Weights of a small contrastive image-text model.
Model: encoder arch mlp_mixer, encoder patch size [8, 8], encoder layers 12, encoder width 256, text encoder norm layernorm.
Data: 36250 training examples, 65.7 epochs.
Rows from block 8 of the image encoder of a small contrastive image-text model, named by matrix and row number. Rows with one number belong to one neuron. Each number is 128 + 24 x the weight over its row's rms, rounded and kept within 0 to 255. All counts start at 0. Numbers have three digits each.
After each neuron's rows are labels from the 100 images, of 14848, where the neuron reaches its highest value: "peak on" is the class under the peak. Only what is clearly more common there than usual is listed. The data: rendered rooms with furniture.
# fc1: MLP up (encoder.blocks.8.mlp.fc1.weight, 1024x256), inputs 0-127
# fc2: MLP down (encoder.blocks.8.mlp.fc2.weight, 256x1024, transposed), outputs 0-127

fc1.284:147084143129155134153095123150082144142152113160106101166135104095126132125186130104139103093089123147121117141132114134098138162151152141079130112107116067174132111133150116164158155102117132140164129111121120092130130152076122124150089107143120108164089114121133121119129148145176148194098162157106100165183114097141136148178123162124130105092152127106127095142113119111126093130101
fc2.284:095130163144114159134141149151172078139142082070167115123171081157132094164117093165161127119148150112163134127146126134168100104137100097167116153162160113118120144123136093132124126131127144121112142133102134120103131131114082073137149149112136130120135119161135153160143158148045162107144126147114092122122113111144164131142143076144118145142126134104122156079140098155134124100121
peak on: wall

fc1.619:129194136123139119108158073166094112117152122151152151124142143142120124123108111128109122107142149136102106130153108175127112152132141126123101130120156144107117126134120100144134117123116130086122129135132112101129097183141114120118140152174141129148090152123085133096141134160138073152125087086142116136161106104115112098128095155081120133105120155125132132119121103122127157112137
fc2.619:124115122112136137159089144111131104166136104149126115148107100120153139127132124114135122105112120155117167177128128125110107119130170138140108110101120108142120142098086127087119128144136125144171117088106150090142122160132146099143082102140099171101119132085150152117116146122166123153162127147122107145108142116096122145145125164170149156110130148127144129130097121136099096140152
peak on: ceiling

fc1.692:125143134124111129130127145142143132179112168142103124132154104116124159084099133127087129083144108094115096139106106139127134112092157166109170149118161120114119137159116111081130131190122189117107135108158127149111171154158067175166159150112136171110139183161135144134121134188124095103169162118134115110147158109180133129143138102155138132136128107093120112103100157153125136148159
fc2.692:149101103087141176141156155101132112150134123111168127117106221135146112155128133165134117148140127113161151132127145107141120119124131112120121116142149107125158120091139126129138115135140134118114123129082112158104132091043195176139138098131104133131145136108132093127122164116130154151154211136111145121131097156131115148123153178116113117114119148151150142104167124071118120089112
peak on: ceiling

fc1.517:123129147146140141118106132149149123123125118126123147131136161071122087140131128134100113138102086154101107161115118142171107117138169116145102122092169108135147121116117120094116122070122134162124108153156128119084108147103132108116160158127169123113126121143142072156131139141139107114118101125126108160141185124134117118102094072132104092142131173147131139104079117144113156123128
fc2.517:136157143147101112161111131099112102127142099126131121108147125140109151144113092100138167122125176119168139129092137137133106145137128153133134134126141144160152134173132127102119159121169127152161092106105126144146144134129134167167131123162121157094113120120134135135123137121128116139136111142133114120084066151138110148104131143129118135139121106128135115133123124096078112144113
peak on: lamp

fc1.363:161098143140092141094141149131103137106142113125097085163112100116176176100137121171127116121196114088131103163150114144130115131128127158124127104113150157142113101133150137129112106146179161081120125135110109118140122148137107131100101185143135104146101133105137130116158147097106137156119154142135135127131109117123125122126102112109118116102161108143149142142151124102102158124117
fc2.363:106127151106140139111145103137160136115118161144113128127134133110126111145117113121150104130132161093132127127129111137135170121129109144115094133103136126150144124169128156154133129146143130153163122138134148122118166122095152126193148089105123174137131133194131177143125120159167139103134096133111127088138122135145111135133192104108141089128114141101132118126128116093140138147108
peak on: barrel

fc1.603:117146120082114116115116169116089126116155086138100160161130092104133171121158118095146120117102097093115133106136147164151091122135165135169140192123126143090129132138130120083207134179094132156143131159124127113116134109168165157113140151123126139126155109146132100123136105141166100112088125181159087109133134134118132152125124131134100088118143110113083131156095092091159148138109
fc2.603:147124169101114137088088095177104140132128123132115166135121147141113107139114130173152147123151122183115108141115131137116179123139128153108104096139148118161141146128117158143160087093131146117144164140163133133135109126112113123144156129115151127102095113128100154108118148114121136141139150110121149078120122156105117163129098123156153117103110166118122135118116116174159144139136
peak on: wall

fc1.310:147105192097165152168131079129112143104155139040145129146132112115138132126103138132080149117144113125097099129159115120135132126138172112173128106142140161158136119151096145110148128114163105134140117144119134112193146157144104133125150115136182118173111104143121143103144147107103086132116112137108080156120125178136098141115131104123121142123127139142139117116128113138087118096148
fc2.310:146140135164131142087148154194111134123135170158114117148141111080144129144138161141126149105131164147139124089154142123083132135115112117114105115127128095119126110161126125146116121180128110158119109106102190115152097092143160075125097169140149124161122106107119160150108133111120143094176134116130115108122169142127148139131159116115106122053124162111130142134147097153129114128130
peak on: barrel

fc1.262:148150156124120169102116156103131132117144130156101137132147149125128132133144132128151114111165102094129133162113112143135181118109084098092124152096144117094121159104163146103137122151086133122105129144133104134126131088123121127152179154129069114147131079139130142146108116118115117101144133134144126136133075143104097150108136164137110105157143153130116142147187145084107171096123
fc2.262:117163120120125150155144110068121116161126162140097105103124121102148098142149152119107154128152107119116122093141129122121117117117109148139128093126118144179133121133130133122137113066135144148114142101145104087124160170116148163101131089127158171114106121170109143130159115206136124153145118155081125065175145135132135143102131111107092149123123119120116131140122130111129135119084
peak on: flower

fc1.532:129098161083106105123102100101093120114153137110123169135160143124137112168143102136157111097174131111121097144135146109123118105091156097123152122142086088133159160135137107129108128113150143162078085147082142092107161109144113098113115110136165147111141080094120115114146119133124133127140131142161153124141175119127123187125110111111115159154119126155160133128134169121109127124121
fc2.532:186102145184143093113121098147134101121121138131126132134113119096135161079131151106120134125106131123097119122073148089113154099116165114173119104124164156167117134153114139130127124177165096154134137094187132112125127138107147082095144115123104106111122147136127148135125098112137123143107132132142092166134148115131103085168131138088131105114111116153154115116119111180141092147118
peak on: barrel

fc1.28:130161106122142123081121118123118121131162116170075108117115147109124164091106152120117138122138154121162102127144130130136157136142105162107134109118114155134093121139134150113116097082108091114155107130120123125099180153180124119112119152146111170117142081144143157171120171151121144169142154118100102140133082124118135150098164150130163110150135175154139109123094070100141092141119
fc2.28:141132121148089124140176116143111105142081114096123128110137131117145078167138096149150139160103129136122123119101131120109136136111166143163106142134105141165152146151136152114180125150126135142101131108087142132156112117087126140141104087144163083118100101136126105078142137125098102091098108136139149133171187152108094137147148106104127132127131135122179113176131086145167122083105
peak on: floor

fc1.493:099169136116152106151080158143126113120094117126110146133109145149085110144158158100083093136163117128137135153113180112090144118111115158162112129145132109178120143120149121169153140086141147156177112150098114144104101143084152134096106145110073130150138119121139138084117142129121114129148141104137110094131107153119110131111122077147145153118121112115104174132126202141115180128101
fc2.493:125103141164125116144150146129117150104154107106112122121100104104137129156117109147128116138142110176093097083122086135113139146116160151112193127084145156118073103162125157139111106109114114104149154169153115089124109094139105160125141124185168116134133130102117129128127119135118109108133121113109145111125111121101122139132155149124113112081121141083144106110099061120084098143111
peak on: arch

fc1.580:162119139103132119102120092112136115173123108121123140147146113118138151182126140111088173129103109130104101122160150144125147140085132144132112115116172141124108160123104143136137135136103086112128153136125101128141187118156112144097134149169123121097157119147119133133123134186060160172174077160110147156146136123148099116139113125135155134120116137137126186131106148112139142160166
fc2.580:133156156139121143137113153128101152124125119118119152074078144151129104131131103140133059183134119124145125156094109138147126135083098118139130116146170123125153096122133156109144147123149136135139093119125145129120132133115134153155114082149137110147132120137075123122112176122183094167132154113138136127137084091118141143130176134110114116131153120105098137112121122141134119125078
peak on: door

fc1.332:139133139169115166109132142091111120100089136164116134114121170130136135125141107140115103122131112103125119154148110115170138117124095086118166165101140122109132118131130144084159104095113185086153116131163108146135129117116147141086158144148105104116145138082122174165066089094124140144126135181149154109139092136094121125128096154120130110128183114122112154130118107117154137121130
fc2.332:109135100129146092125129124145144127128149182138166153139148097121157118154099101134105124136141174128123150152123187100099113115102160134115105086146125115149150129135110107111103156152121121121076158125101112135124105087115083135140161126136145139140163143145133086092125149103135165123110156129116170155071133119142097178137133080131134121147148106145158107084152164153107163158136
peak on: table

fc1.723:147139119147120107119120120112101137092099117116145169113154145124153128115114140111102078106135116138179127089168108159119106106100167111151139156168160160138149170124173079121096160148126147129118149140111125120130100107132147141119153134109159132190148156162119096172112083132092137122109085123121146124145121147143145152103132136135142114165106169096122124111116128096143086121161
fc2.723:154138175112113147146120157102145126136095139119114140131125100063164133137117099129137145136151115160125125140148087072132145149148087127143101116113118134096123097128118151137109143131161124112142129131115139158126140110138127080129099131147142164151106116143117115100096121169105110106132124141150137146118093123119128137134104121093123142068140118128162131135072124185123109121087
peak on: arch

fc1.388:103137121163127143124163108124208094118081147136108129109178107146145130123124100114120151117152126115173128134098102111163133114122091173128095148100140103112106121116096116114103107107146124128109113077148131153139098158147101121131163081131167119145164141138153176180155119132121128068168124143148059164126114141119156113139116112082102154155105118171142191137126120127111109126058
fc2.388:108111156124113077146133115106067104139122089133133111131151125127119072128131165138148132075138138131080110151154125134087159109127152113099115172144169132117072161126118158094125126143131133123096157123128140115161128082110138132104129164104124135106103173088111096119130148122102139098096097173120135118148113135153114112122124126140113099141158139078097118101131096104111147134165
peak on: floor

fc1.515:111191112130167118151170109113115115140123100115109127083122089126142156071118125097088134142142134120112155122122144112070092122108140134137118164133129137148122128122160102122134145120082160133125114134117143114121151131129114120135133122129158141116165114135164132180111116179170129163121097117101105107150118151135169129140144108117137163135120131101089137122094118092148126145110
fc2.515:150112134139111124161137149148121153127144112078142144172087115105106081106146110156162161112141160131132119107117113102149134099130090103118133120120122140119142151154056118129131105104159106154102122113150146171115110135095152150170108110126111115111158170108127112100128099116153108111143127156086147129150144106116107119173154118156093087118133103108124134137144126153126121138134
peak on: floor

fc1.609:136129112086127150121153114089133078159143098121105105098110105070135168121165108122109148142140127099101150152118107110105135068114164111143174146142153116152127152136151109176087156161128076166129108132140124123104126098118062144111095113155121115123134114108149126106136134080120092146137130161113139101140116099132138159120154123149124154142119108091130143121114107110125097093155
fc2.609:121104097136113142127133088158142114196105100196144149159151124124186118136114147158127113143105110086114144131121142156128142125164109150123108128156136135162173128157125115133118146150114138124098154104098141165105112138170152121102112097116141118149133131101132118123112129117149120095139156119163141134120151140142136099111133152092164116167091106148136152131137119155152150139117
peak on: barrel

fc1.424:135115156126172088119137090125115097128107121095134127109150171151118126135165145127082144095143116113080110094115090135121106113129123097165169129147091158128129155160118142138102150147140099099127132141124145144082161114098162131111165093155119104166127113060123131115141093118122108130173107098114127120137135138081095103139136154129105101167140132150119137169169113138128132125162
fc2.424:158106136172104158135146107108132172157165146097128172142121157114078113118089176112123128159138096128116118119134089086131152124121090115132129125123145080137094146098152111160103140116126093114147103122139185176167101099159103121134101160120160127088133179144112105162127147109112133134116138111130081137117107124127152128149081120169146114101094120110142141094118167141127154132088
peak on: arch

fc1.492:120131132155158162065115096089195134103109081122121132107093122142121151113155158117114092127149132113116147133097114152146102090093131141135125114136213143102067150125119186082117158135142160114132129129099100122117161118132125105102096151128097139118146088140126159136112150134131118130107136128161110096124109178111092149096151118122122108117144154109122108169119101147162123126133
fc2.492:133087136177106125152150128126110106145101146075104128125138101138134143161168124137149167143112143148152088117125109142134097180102116111129133145156164103126109145109162180103108177115112110148099093138144125117090124150126133137124150136116167101120152162103122113075158171109214140139121089129199120129181141101147133110136124124178174174164125135104113129108093181088093127133132
peak on: ceiling

fc1.500:096123103159154124163139096181080097085083117081146121143138152114106158099079122173108089171105127107097097118090118115133136136106105126118107113158124106132144139104136108102136141126186147147139131114083108104100157133127120100112141120136122142140121088119138143144141140191148118131136122120164110129161145131090134100124116116148119125105125080124151081132105108128151090134119
fc2.500:115118119120085114145123153071152124082123139125143143096077132182168130157163142097173140118131152128133101131134121101116134118113121150137121131128149119134172123109182112148164116132149114105155105146166150132133117132089135101161141111122144145115128156112123124130121140096134134120130143163111143139099145133107124171127100150140156089149135138165121162140149186143149136115085
peak on: floor

fc1.579:133099128119127137125157120118137144155125092120131140164132095109147117120084144087115129172151119085097110123132086096123115105135097092131091095080089166087131118146121152128115113118118143153156103117160119122143128153116108125098132122154105123108126114130158116114131160156115136148110133153128118151109109103158132105136159118165144146091159138079167121126098122080117134149151
fc2.579:152119116148153132173119196186132130123136121158109145135118093125174154139154163136131135112058111164142157123154069144098138150129115173131116148146153140153127125119150141132106107112127148143122144126123127122135116133129102088152147107129142126132096163140116117120130175140128079136113141107116127133146146091115153128142143137104109120131143124138125172169156129098089143129117
peak on: window

fc1.225:151146174145087133142115096132138117076142167107134110138128159099105119131128170138145128136114144150121095106116126082109146133130118122132094142097121148124130120135068126161132109141159164109122098138113113099134108136087084147121096148087128161138132144100130142142118165110115101182143051092155129123131154141125141122159098157148089116115119078155129112101128121110110150092191
fc2.225:133131105139154130123153149132116119134126139141140134167138129119126122114138111117123081145170123112129112145098140174161132162095132146142078121133130130101181124136168104139122101089095131110126118151151137146099151139146144148103156149165121216111097103142135097145154120106165154136101114111103132118154115147116124118170106112136127109115155111113082133082134101071163114169143
peak on: robot

fc1.450:132115114127155144137121132175140182081155120123117117141097120181134095095128110123123164144134104128100133100127121141140135147115105140161119169100138164128167139143135114156133113125106159151150137123121151160146122125148075201123103095132121107134115118053167166116090086122127152135142170125145092136105125128158137139149146107135117117137113103125128151094168154114149113158169
fc2.450:120135152133144125078162152098173124141090127143171141114148125091104136084134123125115112133100115136171114104139116123170172139073091136130168122121089102135115151081117136110127131113137093143117117140105113102126097128063150141153172144133103141152118104164086114132146143097134059137150129089145150135137106125130157120127123135093121111130131108130133122120120125130121132115118
peak on: wall

fc1.486:173128170132131133099118104110106125123183102068131110163140067213108149113119115136114164164142104132111135124179138141117109123128123132128107146155146102134124169102120157115133109142142115140155156128106086153074127119147151119113166126117132141140115115192142114125134124151133125115159103105140133131140147142116129098162101113099154148146108077142109137075134149098149130161093
fc2.486:146118132133169095177115109128101115084094155192142129113108179090162155159164131112129127115130132098140120133081150151142154129138132136102149146142145126148127156155142096127122125119127151115109090154148103091147163131083135165168103131106146131111112121067124101119111120125142125142108149117125132104114088156091156138109139121093143109091140159105109133158072176142096114137157
peak on: sofa; arch

fc1.662:125094137204111156117138135155112161108117140078158104121119076108155119120129098139111104154133113138152152097087133107121180095110140086157096153113116162173123108089093123085130104135133139118108128101186122111106147127098109124148168148082116139109151100161148150112102157130143126110173114156117139132127114151117103104114164125141140080121137133110094135159145117174123145091096
fc2.662:141087147137131115105142136130141148174099110126116145152085134146149092141177137136121146144135132150091074151113122139142081181152127114086155144127105120146106137100124174109112145099088102142125144138127156125156101102178154121119102096141113131143132168091130098181177130138158117152123142097143136117149096087077161144118102146144102145128129067169160168132099113093145093138139
peak on: ceiling

fc1.447:088127107129127172101114102139153101097145134120132157139097140147132145099088135158173121126128153069132137137158125104126118101121112126120161135144096101154149113146068121127114156141122172109151140153125147113094140120127133158102131101109126141186150135125141140086158155140132149122129099151130125094120117134119141128139142112106120151152105115184130088124121103091117134125123
fc2.447:150177158118149118111145096158144145155119141124101112151116170115120122127145158130116141143114127121117162095125149093109186116150080135137092132135152127116130114131115120143107170090113130122094112109113144098117146120118103184072154126138103148199127142128142107124158139113122106119138176116136132168166144156171142102098148164145137099101130144139111138138117122126118127159121
peak on: umbrella

fc1.597:158127142102116101114149133128124143110158118136126098143118096105119117100131104065128110119145111152141095111084147110137139122161134124127204131103078133132125128128154139099095144135168122091133116109102116125133115118135119129150103119133155202131128156143130140110082128170120107177097110090111081135107126119080130115158106124161108148116131144152085105108121110108143143156176
fc2.597:122108115129091137163211185150123127112105128122167165125097155134097116139105145162125107154113115134117176142145139154157151145084082148136084127110149106100144130118135111152157151094132098131148152135138109147112159143148111080105136128099093140135136126123111157131154120135144131112119152141132154121116111118117144156159114153087145155147090157120162120073105134188126135111100
peak on: robot